A small image classifier, trained from scratch: trained on small renderings of single solids in any pose.
Rows from block 12 of a small image classifier, named by matrix and row number. Rows with one number belong to one channel. Each number is 128 + 24 x the weight over its row's rms, rounded and kept within 0 to 255. All counts start at 0.
Before each channel's rows are labels from the 100 images, of 14976, where the channel reaches its highest value: "strongest on" is what is common among them. Only what is clearly more common there than usual is listed. The data: small renderings of single solids in any pose.
# convs0: first 3x3 conv (model.blocks.12.convs.0.weight, 256x256x3x3, each kernel summed), inputs 0-255
# convs1: second 3x3 conv (model.blocks.12.convs.1.weight, 256x256x3x3, transposed, each kernel summed), outputs 0-255

strongest on: chain link; disc
convs0.2 [132 112 138 132 135 110 133 113  77 145 139  62 132 137 124 106 128 134 111 101 116 136 159 121 156 101 111  73  94  93 129 162  99 150  67  80  99  84 100 137 108 128 128 120 152 145 133 117 128 131 127 125 104 124 128  96 140  87 165 128 104 165 104 158 118 128 128 160 116 134 110 120 119 150 121 112 129 111 141 129  96 140 141 148 115 150 132 140  87  72  83 109  99 144 118 114 128  97 113 117 137 171 103  72 114 132 114 122 111 104 121 158  82 193  95  90 156 141 134 139 159 147 133 162 133 117 117 143 127 107 131 140 103  99 130 124 101 133 145 104 147 118 110 123 113 107 126 152 129 119 131 126  68 148 102 162 126 118  82 128 123  99 132  99  95  90 144 122  93 152  81 110 103 100 138 150 111 162  41 132 149 123 112 132 142 164 128 120 132  83 138 114 116 106 123 130 149 124  69 120 104 103  80 138 136  98 101 129 156  92 123 114 129 141 139 142 114 133 125 108 153 111 101 114 128 145  86  71 138 142 110 114  86 127 114 133 101 149 149  93 148 106 168 138 133 110  96 106 126 111 122 130  96 120 135 119]
convs1.2 [183 121 131 111 128 110 113 149 157 145 118 122 159 142  98 128 176 154 149  93 102 142 131 146 151 118 156 117 159 100 132 147 134 135 126  79 104 112 155 106 108 119 152 161 195 107 167 147 131 124 130  74 140 131 102 145 142 107 138 151 117 127 147 118 111 100 119 133 119 131 137 152 131 122 137 129 163 116 146 100  84 124 109 193 120 150 134 147  94 113 129 138 172 125  91 142 129 106 126 131  90 102 122 141 146  57 124 111 132 131 146 108 144 133 124 102 114 141 140 128 140 131 188 161 128 117 142 145 130 136 144 151 123 151 126 169 116 149 194 130 110 175 143 129 136 155 132 141  88 151 152 100 129 115 154 107  97 102 177 124 142 115 126 134 149 118 101 122  99 151 103 133  87 111 122 149 150 157 116 140 138 150 129 128 123 101  75 142 109 112 173 127 121 165 132 113 123 127 128 122 122 127 132 144 131 182 126 145 130 168 142 107 158  98 174 187 128 146 179 156 138 103 150  71 126 116 124  89 112 127 100 109  97 188 182 116 109 123 109 108 151 137 118 153 146 136 164 114 146 128 105 127 115  78 107 144]

strongest on: jack; cog
convs0.226 [118 108 151 171 147  96 119 102 139 153 168 161 112 140 140 146 175 110 175 178 101  91 107 146 150 128 153 147 182 144 109 132 136 104 126 198 155 122 152 131 147 120  65  79 150  95 143 140 124 148  94 119 112 161 147 117 114 145  82 115  92 120 154 125 128 104 148 145 131 127 128 143 169 164  95 124 129 153 163  95 104 138 131 123 102 131 120 117 148 156 137 105 149  60 131 117 131 138 158 123 139 155 160 147  88 137 147 101 113 155  76 118 156  79 131 124 110 116 123 131 104 171 132 123 137 155 130 121 119 141 111 135 148 112 124 118 122 133 139 141 111 117 161 116 122 130 115 124  99 135  99 118  91 142 144  93 128 121 170 131 148 140 112 182 143 133  93 133 127 167 153 126 147 148 109 182 142 114 161 155 132 157 111 126 149  84  78 124 106 114 137 124 128 119 121 108  82 134 131 121 161 118 113  81  80 124 153  97 146 168 127 117 114 101 125 142 182 134 152 143 105 149  81 106 149 118 131 126 106  86 145 108 141 158 146 130 126 173 128 132 139 110  96 148 127 140 124 164 158 113 137 107 156 125 102 140]
convs1.226 [ 64  92 150  86 169 131 128 115  83  95  78 108 108 169 152 150  82 135 109 141 131 142 139  94 141 132 104 147 122 135  94 121 143 124 138 122 148 116  74 137 154 135 104 136  89 118 145 125 125 144 133 144 149 124 120 124 107 120 148 129  91 135 135 129 121 110 133  98 169 151 130  86 110 143 113 131 121 154 167  87 124 121 127 107 122 127 110 119 128  91 102 149 114 152 163 114 106 149 123 119 122  67 160  94 140  96 110 110 136 109 133  91 148 106 141 131 132 125 120 110 101 126 138 104 166  86 106 150 159 128 102 100 115 142 106 125 125 139  59 103 119 134 107 134 142 119 138 138 119 134  86 115 143 127  78 118 107 136 139 121 133  73 133 128 108 116 112 101 125  49 150  75 114 145 132  97  89 131 104 129 151 105 101 124 109 150 104 126 155 179 133 140 137  88 112 123 126 127 133 110 104 121 163 142 135 101 134 144 116  86 122  96 136 188 123 118 130 144  99 104 130  94 104 123 121 101 116 148 128 114 157 163 142 105  98 116 141 164 134 115 134 162 154  77 106 146 126  62 154 120 135 169 130 158 116  78]

strongest on: dome; bowl
convs0.105 [160 116 155 143 110 111 124 166 122 108 129 112 131 129 161 159 116  95 127  73 102 108  97 108 127 141 130 152  90 101 134 111 111 109  94 122 113  84 110 162 138 157 114 122 146 134 158 144 123 121 146 139  83 129 179 115 146 105 103 135 134 145 115  67  97 128  92 119 109 137 129 121 125 124 169 117 105 144 145 173 108 183 132 155 109 139 157 143 112 123 127  80 152 138 147  88 132 146 119  79 134 123 169 140 131 113 131 142  95 144 155 145 107 140 121 121 103 126 103 109 159 107 131  98 134  99 132 126 110 118 148 113 132 122 119 132 138 139 169 133  74 165 120 120 110 150 165 109 151 104 163 119 121 116 114 123 146 134 130 122 116  81 124 155 138 159  90 140 124 142 106 144 127  84 143  64 130 121 140  93 173 118 136 117 128 135 104 171 122 128 148 161 192 124 137 219 121 119 179 123 133 171 132 162 186 125 156 105 133 144 134 181 108 110 120 123 110 110 155 117 140 137 132 124 173 167 115 111 152 125  95 139 114 108 139 165 139 134 142  93 128 131 124 103 181 128 121 111 122 136 122 104 161 170 111 131]
convs1.105 [129 152 128  77  81 122 110 128 150 163 111 140 154 123 135 147 159  90 178 184 161 150 131 139 160 133 128 115 164 140 140 153 142 129 167 108 137 162 159 123  70 128 138  68 135 110 144 145 167  99 151  92 116 127  94 150 119 124 139 141 157 124 138 158 171 109 149 119 155  99 118 190 110 139 136 125 132 134  72 107 138 107 156  89 112 152 108 167 117  99 126 114  99 132 105 114 142 104 136 160 116  84 142 134 161 177 163 123 152  96 151 122 156 117 107 111 123 117 143 137 119 143 135 171 116 143 143 138 104  84  90 118 138 145  98 158 116 122 141 149  99 115 162 105 137 112 129 135  88 127 104 136 105  69 141 107 103 145 134 149 155 125 152 127 126  84 127 127 138 148 115 155 149 124  82 143 122 133 159 101 145 186 136  97 130 144 174 122 133  93 112 137 153  96 103 107  96 136 108 137 133 112 124 115  96 114 105  73 110  74 118 117  89 142 124 110 129 141 137 136 111 156 100 141 131 109  81 135 127 112 122 153 117 159 110 125 153 125 133 116 138 126  99 140 107 106 123 182 114 117 136 145 147 137 131 177]

strongest on: jack
convs0.194 [156 140 163 132  97 137 101  79  99 112 133 115 193 123 118 116 116 220 121 110 155 130 150 124 109 110  65 126 114  91 130 141 147 114  91 112 128 129 119 109 122  96 147 143  99 166 122 132 155 161 110  94 112 119 149 150 147 163 120 137 101  71 113 141 120 167 105 144  83 134 144 121 110 113 141 139 104 125 142 127 126 146 102 162 123 134 115 122 110 176 105 105 152 146 136 154 127 114 173 108 128 168 135 133 127 130  87 120 114 146  83 167  99 161 173 189 161 164 172 115 151 117 141 145 154 118 106 142 125 109 154 119 143 111  84 125 127 139 110 133  99  83 147 113 132 114 137  96 127  94 133 112 155 136 148 152 130 124 117 161 143 138 123 119  77 140 142 113 140 131 124 125 113 117 148 160 119 165 130 149 131 121 115 123 164 125 130 145 100  77 126 128 160 136 149 176 184 129 165 127 130 107 126 131 102 119 113 102 191 124 115 169  94  93 127 142 115 145 107 104 109 121 137 106 116  93 121 134 110 101 129 116 112  95 153 118 125 112 124 117 122  90 143  92 142 173 128 112 115 104  97 108 106 140 144  85]
convs1.194 [168 136  94 104 130 114 152 145 159 126 129  97 123 127 116  93 148 134 147 118 189  94 155 107 154 133 142 119 130 111 115 174 166 117  92 161 104 143 181 108 124 182 118 113 129  93 140 123 145 144 109 135 110 143  99 138 138 154 114  88 128 116 127 127 124  74 137  90 109 139 119 103 110 125 135 170 145  70 107 131  84 124 104  96 125 136 143 148 111 108 149 134 117 112 133 130 147 117 134 143 105 153 114 135  87 114 109 110 113 133 115 108 142 115 152 114  93 123  89 162 182 126 148 127 143 111 105  88 122 147 140  88 155 156 147 119 135  85 167 129 149 119  90 113 129 139 113 148 189 131 131  85 117 100 161 122 178 138 115 138 117 119 143 122 133  87 152 130 123  89 198 110 134  93 128 106 175 186  63 125 154 130 127  95 108 111 132 127 164 125 121 167 169  91 106 133 154 135 109 145 107  80 161 132 131 146 107 137 116 101 130 140 151 165 164 142 148 143 124 103 110 110 142 116 125 106 117 108 108 129  93 125 111 191 121 144 143 126 163 157 166 109 128 118 113 114 138 146 132  91 121 122 132 132 133 124]

strongest on: dome; bowl
convs0.141 [ 89 151 101 120 130 134 195 138 136 125 129 102 124 123 133  60 167 124 143 136 114 108 100 131 121 144 121 128 123 119 146 125 110 122  84 138 104 164 171 140 146 156 157 138  75 134 206 129 136 111  92 128 119 137 107 140 148 118 134 117 139 122 124 120 104 156 127 134 150 167 159 121 126 116 115 159 134 148 137 150 132 138 152 129 170 146 138 128  91  73 152 116 104 149  94 135 129 129 137 123 124 158 124 157 121 136 121 149  46 109 143 132 147 173 125 127 126  93  81 144 106 155 122 125 111 113 138 123 135 114 128 139 106 128 157 160 110 133 119 115  97 160 149 108  54 123 101 145 147 152 150 158 150  96 148 126 152 122 120 116 111  77 127 115 113 121 108 124  61 165 115  90  80 117 116 152 102 145  99 131 146 113 102 101 142 119 125 124 108 134 121 141 127 120 106  69 108  93 121 145 134 102 128 105 149 129 150 135 134 111 101  94  82 132 118 135 152 119 171 137 123 138 157 136  96 141 119  78 118 146  98 130 135 131 154 156  95  74 121 121 111 130 131 172 153  99  93 128 139 135 173  91 154  82 149 125]
convs1.141 [121 122 115 144 121 140 136 122 115 145 134 110 112 127 153  61 126  95 160 127 121 123 171  75 150 151 139 118 141 144  91 155  63 124 145 123 136 141 139 144 113 116 135  90 199 126  62 148 133 158 111 169 200 144 155 113 112  57 122 125 138 136 119  98 116 144 114 121 102 133 137 175 161 119  85 108 134 140 119 109 165 102 146 161 120 152 150 118 138 127 116 139 132 114 132 138 133 120 121 106 127 124 137 121 133  87 112 160 161 163 170 115  96 138 120 142  94 125 128 122 107 177 109 135 138 157 113 141 120 117 115 115 105 118 165 102 129 124  96 143  87 109 114 119 145 119  93 156 101 117 111 126 127 135 113 169 124 135 147 135 128 125 133 141 124 134  82 124 127 112 193 113  80 111 125 120 129 120 173 129 125 116 118 141 124 147 110 150 126 133 151 111  96 122 133 125  83 105 136 145 121 124  99 140 118 149 139 125 134 112 141 134  38 114 150 102  74 104 106 118 135 129 107 113 127 141 152 177 123 142  88 122 121  89 164 132 108 181 149 116 131 107 168 102 206 115 129 115 144 125 134 124 111 138 128 141]

strongest on: pyramid
convs0.239 [164 167 153 177 167 147 112 143 148 115 150 156 141 124 112 143  96  82 149 132 145 144  86 116 130 124  88 153 111 150  97 169 149 136  47  93 122 113 110 126 134 107 147 129  90 128 140 117 133 123 109 135 121 130 112 137 124 145 108 146 118 165 119 109 119 152  93 106 129 139 116  96 136 142 149 128 176 125 136 115 136 146 143 101 119 141 121 132 111 136 117 125 150 185 107 136 130 145 133 165 145 124 106 123 100 165 155 120 145 141 155 182 125 127 102 132 115 109 152 137 114 135  89 132  90 105 124 148 170  69  93 138 106 165 120 131 137 101 162 118 166 134 175 164 121 109 139 104 151 161 111 160 124 143 119 162 130 153 169 131 128 119 161 159 121  96 118 146  87  92  96 147 105 100  93 108 142 130 133 161 141 103 147 167 134 132 140 132 159 122 134 139 143 101 115 138 111 111 162 164 148 145 152 118 175  79 126 152 112 158 142 149 184 133 124 121 139 165 135  69 158 101 117 161 113 145 123  77 114 149 140 117 155  98 111 135  65  80 124 130 105 165 121 116 135 117 129 123 148 132 171 114 133 117 122 144]
convs1.239 [148  89 102  72 141 135 132 111 124 140 107 154 112 107  93 139 104 107 118  96 152 117 106 126 160 169 165 125 113 118 130 101 148 138 172 132 131 111 130 123  60 126 126 138 191 158  94 117 110 116 144  86 124 124 141 135 138 160 137 125 106 126 121 153 125 155 146 122 132  92 132 165 145 142 114 138 100  81 122 120 115 121 111 174 112 103 124 111 140 135 106 110 121  63 132  94  87 136 130 101 144  86 164 121 140  94 149 122 110  88 144 140 176 130 142 113 169 168 143 112 112 133 120 122 149 149 121 138 121 147 151 126 133 114  89 149 138 183 144 145 116 128 110 131 164 148 138 139  86  79 140 160 146 172 103 117 165 164 176 106 119 131 112 145 128  95 135 110 110 169 167 147 134  84  89 124 117  92 114 105  83 137  88 166 153 152 128 138 156 118  97 153 107 141 103 131 107 100 132 117 128 138 141 147 105 197 133 150 134 132  77 128 152 108 102 131  95 120 105  99 158 130 128 155 116 136 125 150 119 119  93 137 103 124 154 157 126 155  95 115 101 106 154 111 105 138 135 109  73 104 117 120 127 124 120  99]

strongest on: jack
convs0.93 [155 113 133 145 146 128 122 133 126 136 150 124  70 151 158 154 113 117 138 192 162 126 129 162 152  94  97 116 123 104 108 162 119 142 144 127 128 113 121 129 116 131 105 126 140 114 123 167 130 160 129 157 107 141 137 132 118  76 112 139 178 129 136 143 143 128 150 142 136 137 109 122 147 132 167 163 138 152 153 107 122 151 117 142 122 167 144 121  76 179 112 166 142 135 105 113 130  80  93 117 133 111 119 117 138 135 157  76  79 145 188 119 113 142 120 123 152 132 147 130 114 166 166 214 137 138 117 116 119 156  89 134  92  97 134 136 108 147 129 124  95 142 141 141 153 126 114 142 106 138 126 125 107 142 167  88 134 154 138 144 123  55 131 159 142 127 136 120 109 130 174 153 127 109 119 128 125 126 102 135 136 111 171 118 119 166  72 155 143  69 143 127 107 144 134  61 119 153  94 123 133  96 101 125  93 136 144 112 167 117  98  90  70 120 144 143 139 137 124 106 129 138 133 105 131 145 135 149  95 139 126 140 103 143 120 130 142 144  89 145  97 128 177 140  90 154 101 119 116 113 111 144 141 112 117  77]
convs1.93 [108 151 105 119 104 112 150 105 140  81  86 126 108 109 115 131 124 135  95 136 160 113 132 154  78 118 151 121 161 106 143  73 132 118 107 151 140 115  93  95 120 135  86 116 113 126 109 105 105  81 160 135 166 152  82 119 163 131 134 156 114 132 110 127 131 141 173  97 110 146 133  62 177 109  91 121 113 130 129 115 103 113 119 183 106  98 148 125 123  65  82 150 114 135 120 148 106 152 161  80 130 130 141 109 165  91  99 138 143 161 116  87  76 128 114 118 140 127  81 136 122 106 116  51 135 130 168 139 131 143 116  99 118 119 129 105 104 102  82 117 108 151  67 140 115 137 133 109 139 104 138 148 113 128  80 131  90 115 104 136 102 111 116 156 108 144  98 141 115  76 143  67 104 104 150 156 124 143 123 123 132 124 109 130 105 131  93 113 153 126 127 133 116 142 105 145 120 126 126 110 141  91 156 136 131 114  83 165 129 101 108 130 141 153 113 118 103 131 111 131 100 118 123  86 120  94 112 110 127 135 152 132 121 123 104 116 101 163 143 121 132 156 131  93 139 138 123 103 130  99 139 180 124 110 124 130]

strongest on: dome; disc
convs0.216 [108 101 110 131 111 122 144 176  63 119 111 112 135 133 122 135 130  92 151 118 120 116 117 120 122 114 112 125 123 151 132 150 130 123 101 137 134 117 138 126 132  95 150 124 137 125 143  82 102 111 129 128 137 102 141 135  98 119 139 116 143 145 101 123 104 120  99 142 107  86 144  86 159 116 114 138 131 136 111 171 152 141 163 120 114 122 131 157 141 143 143 104  97  88 103 101 131 143 129  94 146 143 116 130 107 125 164 135 143 114 172 126 111  87 114  70 117 137 152 138  94 157 130 141 109  91 101 131  92 108  68 140 110 144 176 135 157 152 135 127 126 108 133 124 160 104 103  94 144 101 140 143 124 125 166 103 139  99  86 142 112 101 112 102 108 105 135 139 103 101 111 137  95 126 132 132 121 122 100 128 117 141 153 147 133 193 105  89  85 116 157 110 128 119 109  77 109 126  90 119 151 143 116  88 174  98 106 101 151  90 150 133 169 144 131  97 134 104 118 120 106  86 132  99 122 158 133 141 115 155 108 140 112 181 114 115 117  47 157 141 154 130 216 122 132 105 115 200 144 105 138 156 110 160 119 139]
convs1.216 [111 124 125 177 118 138 173 120 192 125 129 141 111 123 112 184 119 122 117 147 108 157  91 106 111 129 139 125  96  84 141 102 125 116 137 120 107 138 112 119 147 142 139 132 158 128 129 101 136 160 136 110 142 131  97 125 145 119 110  99  99 147 103 138 152 143 164 140 139 111 182 125 180 115 155 132  91  56 155 103 118 133 152 120 113 138 144 104 117 147 120 148 104 130 145 163 207 141 127 175 127  91 126 123 137 116 119 106 116 139 109 139 133 145 133 125 119  97 154 135  89  95 131 183 103 125 125 138 119 122 100 196 115 119 147 130 141 131 108 140 140 162 126 138 119  98 142 100  80 124 118 145 132 143 102  90 111 127  86 122 122 142 142 145 134 135 111 137 124 168 104 126 123 144 146 127 115 127 100 119 109 103 140 136 153 123 116 139 127 159  81 113 143  90 162 108  69 150  98 157 145 129 162 106 107  94 143 152 109 168 111 105 105  97  91 129 129 129 107 123 160 153 123 130 165 132 135  92 143  95 127 125 160 127 132 152 142 112 113 132  86 112  41 119 159 142 157 144 130 132 145 133  51 154 146 104]

strongest on: pyramid
convs0.107 [121 163 156 133 191 156  84 119 156 116 100 120 138 149 136 129 107 128 175 150 124 119 111 126 115 119 141 149 125 140 109 143 165 131 130 134 112 115 117 111 147 100 146 146 190 140 152 145 138  96 114  98 126 178 101  88 128 135 174 129 128 130 140 114 127 122 117 121  80 118 137 141 105 185 121 125 105 155 134 168 130 157 149 116 136 142 139 118 151 125 125 193  80 144 115  89 133 116 103  93 131 139 123 117 142 180 132  95 139 156 140 128 132  52 140 102 105 150 141 102  95 139 172 149 147  99 139  97 132 144 103  77 123  83 133 111 145 204 120 111 122 110 131 137 136 112 141 109 140 134 115 161 133 147 135 131 137 167 126 149 127 142 107 161 125 141  77 130 133 107 134 114 147 169 129 140 156 127 151  83 149 115 133 139 134 136 125 151 153 104 136 156 108 101 134 172  65 128 165 127 139 144 148 129 148 143 150 144 133 121 143 118 122 185 135 112 104 125 170 165  95 117 126 103 113 171 126 117 114 120 147  97 148  86 105 131  85 117 126 136 151 133 139 127  77  94 138 156  91 168 134 141 126 153 153 120]
convs1.107 [110  81 138 130 124 145 119 131 105 133 144 150 160 132 127  79 110 155  98 129 134 158 132 150 135 115 154 116  79 155 110 121 121 142 148 111 161  83  71 139 140 102 128  57  98 106 140  81 130  78 105 137 100  96 125 151 120  89 155 135 119 112 129 114 116 146 130 129 116 132 132 112 113  71 139 173 116 176 147  96 171 122 124  48 119 162 126 118 141 109 132  46 126 127 146 130 112 149  96 132 146 157 128  78 116 133  93 116 107 123 115 140 134 139 103 102 112 109 150 110 145 141  95 114 130 134 133 125 113 146 124 107 114 158  71 142 155  86 121 124 146 151 128 105 156  90  95 119 158 141  84 119 143 168 148 112 113 122 166 116 117 150 112 118 151 130 104 117 163 117 145 112 112 167 121  90  93 118 113 136 112  60  88 147 113 113 126 120 124 127 131 123 117 109 138 113 118 108 159 148 124 148 118 146  97 105 100 107 156 104 119 128 130 106  76 157 138 124  95 128 118 146 119 130 115 126 147 154 112 113 166 119 122 136 137 121 117 150 111 121 127  96  94 110  96 130 125 125 138 184 134 171 124 163  90 107]

strongest on: jack
convs0.13 [131  99 135 131 135 157 161 153  96 100 138 165 122 108 125 147  92 206  96  71 125 165 175 163  91 146  76 128 111  80 146 116 152 118  85 146 140 132 152 164 136 103 136 119 126 127 139 141 132 163 131 103 137 127 114  86 138 127 103 139 136 132 128 144 124  95 124 127 142 113 133 126 108 124 175 141 106 144 156 138 173 158 101 122 166 103 134 144 165 169  89 129 150 154 107 127 132 151  98 114 147 151 152 131  87 142 116 102 103 153 148 137  95  67 125 125 113 144 115 117 145 136 156 113 165 120 160 151 173 125  90 133 110 104 123 143 133 134 128 125 131 111 165 101 121 110 143  91 188 115 122 128 117 152 137 153 150  85 179 111 130 117 130 134 130 151 169 101 106 144  94 119 159 127  72 112  83 136  99 107 140  91 114 140 156 165 138 150 161 136 137 151 119 150 157 119 112 157 132 141 154 106 144 126 141  92 133 129 171 156 166 155 134 136 124 167 150 101 131  77  92 128 139  77 125 123 129 133 122 118 151  97 137  87 144 113 151 114 125 132 145 143 154 145 115 138 122 113 123  97 124 147 148 107 118  89]
convs1.13 [118 126 137  73 134 106 124 149 169 148 120 103 126 122 132 162 141 114 157 167 144 101 143  90 129 175 122 121 124 147 125 154 123 118 118 163 129 154 140 144  97 130 132 109 153 107 148 121 112 130 110  97  88 116 103 152 139 156 128 112  97 153 135 159 112  96 108  87 141 121 106 148 142 138 181 133 158  72 134 136  79 111  97 116 131 135 128 120  93 123 153 130  76  73 135 131 154 100 113 139 159  49 143 141 143  90  97  89 134 143 132 109 126 113 150 113 165 152  93 123 179 126 139 121 123 121 143 132 102  98 171 145 158 171 130 139 115 120 120 139 168 121  97 150 131 115  96 138 118 107 120 156 131 115 150 131 121 146 183 149 115 123 123 162 106  87 164 139  78  89 175 125 107 145 126 134 189 114 116 111 143 151 142 117 143 100  80 158 139 122 109 131 159 104 102 146 162 111  81 113 142 137 117 130  98 128 117  96 100 150 149 118 139 158 108 118 128 105 174  93 140 108 129 118 135 131 125 152 115 130 139 131 139 142 148 182 155 104 159  98 166 133 127 111 103 123 108 156 102 131 144 155 115 163 134  90]

strongest on: pyramid
convs0.83 [118 142 192 105 108 131 102  95 121 135 100 130 119 128 106 113  99 136 168 157 142  95 114 179  90 130 119 127  95 107 126 146 150  83 121 100 115 133 135 123 124 101 147 151  95 155 170 161 125 112 121 152 164 141 124 142 132  99 121 183 137  94 150 189 114 123 115 121 143 166 142 164 144 104 133 104 130 129 126  87 152 117 117 106 136 135 109 116 119 122 167 131  93 165 103 142 128 128 124 148 133 152 170 147 109 164 151 128 115 130 120 125 122  50 122 108 144 147 142 147 169 123 107 160 123 152 135 154 124 142  74 125  96 124 166 143 130 105 141 158 128 106 104 142 135  97 148 136 176  97 145 114 148 142 128 116 129 121 157 119 127 157 116 127 126 101 112 170 108 107 160 152 151  72 109 103 175 112 132 118  98 127 132 112 129 129 172 144 121  85 149  74  98 111 106 160 101 139 101 130 157 152 161 133 116 142 120  98  59  64 156 149 100 109 140 148 137 146 134  62 131 131 159 111 100 142 137 119  82 135 121 142 149 118  96 138 143 113 114 113 102 136 131 149 154 127 112 140 112 123  89 144 137 113 132 143]
convs1.83 [126 109  88 124 115 118 102 113 128 119 109 158 107 120 156 162 116 108 116  94  89 105 135 119 110 196 132  81 189 123 108 123  84 147 131 142 120 145 121 131 171 123 150 136 169 121 134 123  92  96 104 122 112 129 139 124 130 142 121 136 141 182 146 125 129 103  90 118 107 128 134  86 106 116 145  67  90 144 129 105 156 131 134  90 123 123 175 162 111 129 106  96 118 104 117  89 132 125  96 139 142  73 111 128 146  41  93 122 138 127 123 106  81 122 118 113 138 170 116 118 143 155  65 122 111 125 153 117 115 125 136 129 154 130 126  84 124  98  93 136 118 156 153 156 146 132 148 139 182 119 135 118 145 111 101 140 142 152 106 140 144 123 137 159 146 153  95 145 133 107 115 123 145 132  97 120  90 119 100 139 119 105  86 172 129 150  75 128 125  93 104 140 108 131 132 140 127 107 122 129 123 144  98 144 138 196 136 125 122 175 138 131 150 143 110 100 102 129 152  83 106 130 169 143 123 131 157 104 150 124 104 113 113 188 154 146 112 140 122  84 111 135 168 106 106 104 144 110 112 138 111  98 136 140 130 134]

strongest on: dome; bowl
convs0.250 [ 77 121  92 124 154  99 118 124  70 107 164 138 155 113 188 126 137 177 170 165  96 143 148 126  78 103  96 139 126 139 139 137 125 123 111  95 134  86 108 154 127 138 165 109 106 114 126 168 112  84 129 125  74 121 139 134 145 112  90 117 145 135 118 110 106 145  79 130  98 148 125 118 118 112 106 134 127 128 153 123 141 126 128 147 131 155 153 146 116 140 103 148 146 158 175 131 127 119 111 116 129 141 126 118 168 165 113  99  93 148 146  87 127 115  73 123 121 140 112 114 125 131 115 125 129 114 138 147 144 128  97 124  83 115 112 131 112 127 102 125  74 133 115 185 115 100 105 120 125  70 122  97  86 138 139 114 149 123 141 124 160  96 126 139  94  53 165 108 103  93 142  95 107 139 140 167 123 111 175 138 124 112 113 101 149 134 120 131 132 142 125 139  86 153 122 163 113 138 159 129 109  90 127 164  69  88 129 158 102 135 150 138 107 117 119 154  98 144 143  97 133  98 138  63 121 125 136  93 138 108 146 114 136 143 147 117 126 108 137 141 121 105 132 131 150 134  68 114 137 113  81 132 157 112 126 116]
convs1.250 [119 137 160 128 115  96 109 111 168 131 120  97 139 162 142 120  76 109 179 140 133 151 153  91 132 148 102 114 151 120 127 126 122 124  87 125 115 150 161 132 131 108 193 114 105 119 157 116 146 133 130 130 124 156 142 142 139 134 128 154 143 140 156 135  95 161 105  98 124 111 166 129 111 154 162 163  99 150  97 149  70  67 125  71 115 117 122 121  97 119 156 138  85 140 114  81 126 122 101 113 130 131 153  92 125 107 125 161 167  88 115  97  71 128 125 144 102 106 117 162 133 144 150 126 149  93 154 116  73 126 153 131 180 101 129  87 147 126  96 140 143 138 146 112  93 141  82 133 142 160 110 159 155 164 171 127 156 115 111 108 172 161 135 151 119 166 159 114 115 155 144 154 125  69 125 130 119 144 147 101 126 137 128 137 151 141 128 107 124  96 105 120 138 138 115 181 129 103 126 126 169 138 122 132 124 165 145 118 158 112  94 118 161 129 117 135 107 106 150 106 107 118 138 163 128 133 116 159  95 146 118 145 165 120 132 118 158 150 112 127 162 160 138  74 141 132 149 146 174 153 116 140 101 145 135 153]

strongest on: pyramid
convs0.24 [130 167 132 106 144 146 137 114  88 107 161 129 131 137 112 122 126 112 143 101 169 180 138 150 128  59  92 168 146 119 132 123 138 134 133 115 119 106  92 125 125 113 135  96 127 134 165 117 101 125 142 114 108 150 155 154 111 123 181 139 162 151  98 117 100 114  69 117 137 102 145 120 137 130 174 123 110 133 113 111 120 120 115 126 111 146 122 143 195  63 153 115 133  77 143 141 132 130 149  97 137 132 149 132 140 138 111 118 136 100 136 164  89 154 144 122 123 126 155 113 132  92 116 153 146  89 130 152 148 123 100 114  99 146 129 134 169 145 130 140  92 130 164 114 169  98 124 124 141 121 136 118 134 149 127  98 136 104 173 140 159 120 133 137 143 117 142 125 172 127 141 141 175 159 155  95  95 140  97 101 157 151 103 112 132 120 126 128 140 180 130 166 172 127 154 104 139 154  87 146 149 167 174 103 113  84 122 120  98 114 166 128  95 160 113 151 145 123 150 155 131 144 155 105 179 169 149 129 134 131 150 152  83  59  96 139 133  89 121 111 141 134 115 114  74 139 131 140 132 120 122 138 150 151  99  94]
convs1.24 [ 99 100 116 107 141 149  99 129 129 105  93 131 132 135 148 207 128 111  99 153 113 163 143  56 153 161 101 107 144 151 124 140 116 130 137 131 159 116 106 125 158 137 135 132 127 136 150 148 136 148 154 130 135 135 150 161 117 129 149  98 140 148 134 154  93 113  98 106 174 131 134 153  91 143 121  84 101 123 185 176 137 134 126 142 126 151 144 148 128  91 104 100 107 154 132 120 151 113 104 136 125 121 154  80 149 120 173 140 125 120 168 125 158 120 140 138 141 133 139 149 164 107 142 150 129  75 130 115 143 130  81 102 132 131 100 155 129 101 105 120 177 144 128 104 126 144 156  74  87 131 132 101 161 137 118 107 120 122  98 137 171 144 124 136 159 115 125 145 146 130 153 144 155 150 117  93  50 106 107 122 136 139  64 153 114 127 129 114 131 144 117 147 125 132 152 138 158  59 149 146 126 120 108 148 124  96 144 130 127 140 129 114 156 136 159  86 106 120 169 133 101 110 141 133 103 108 146 166 141 114 129 163 150 148 144 115 108 126  65 118 120 139 122  95  98 112 119 113 204 138 143 163 137 137 105 111]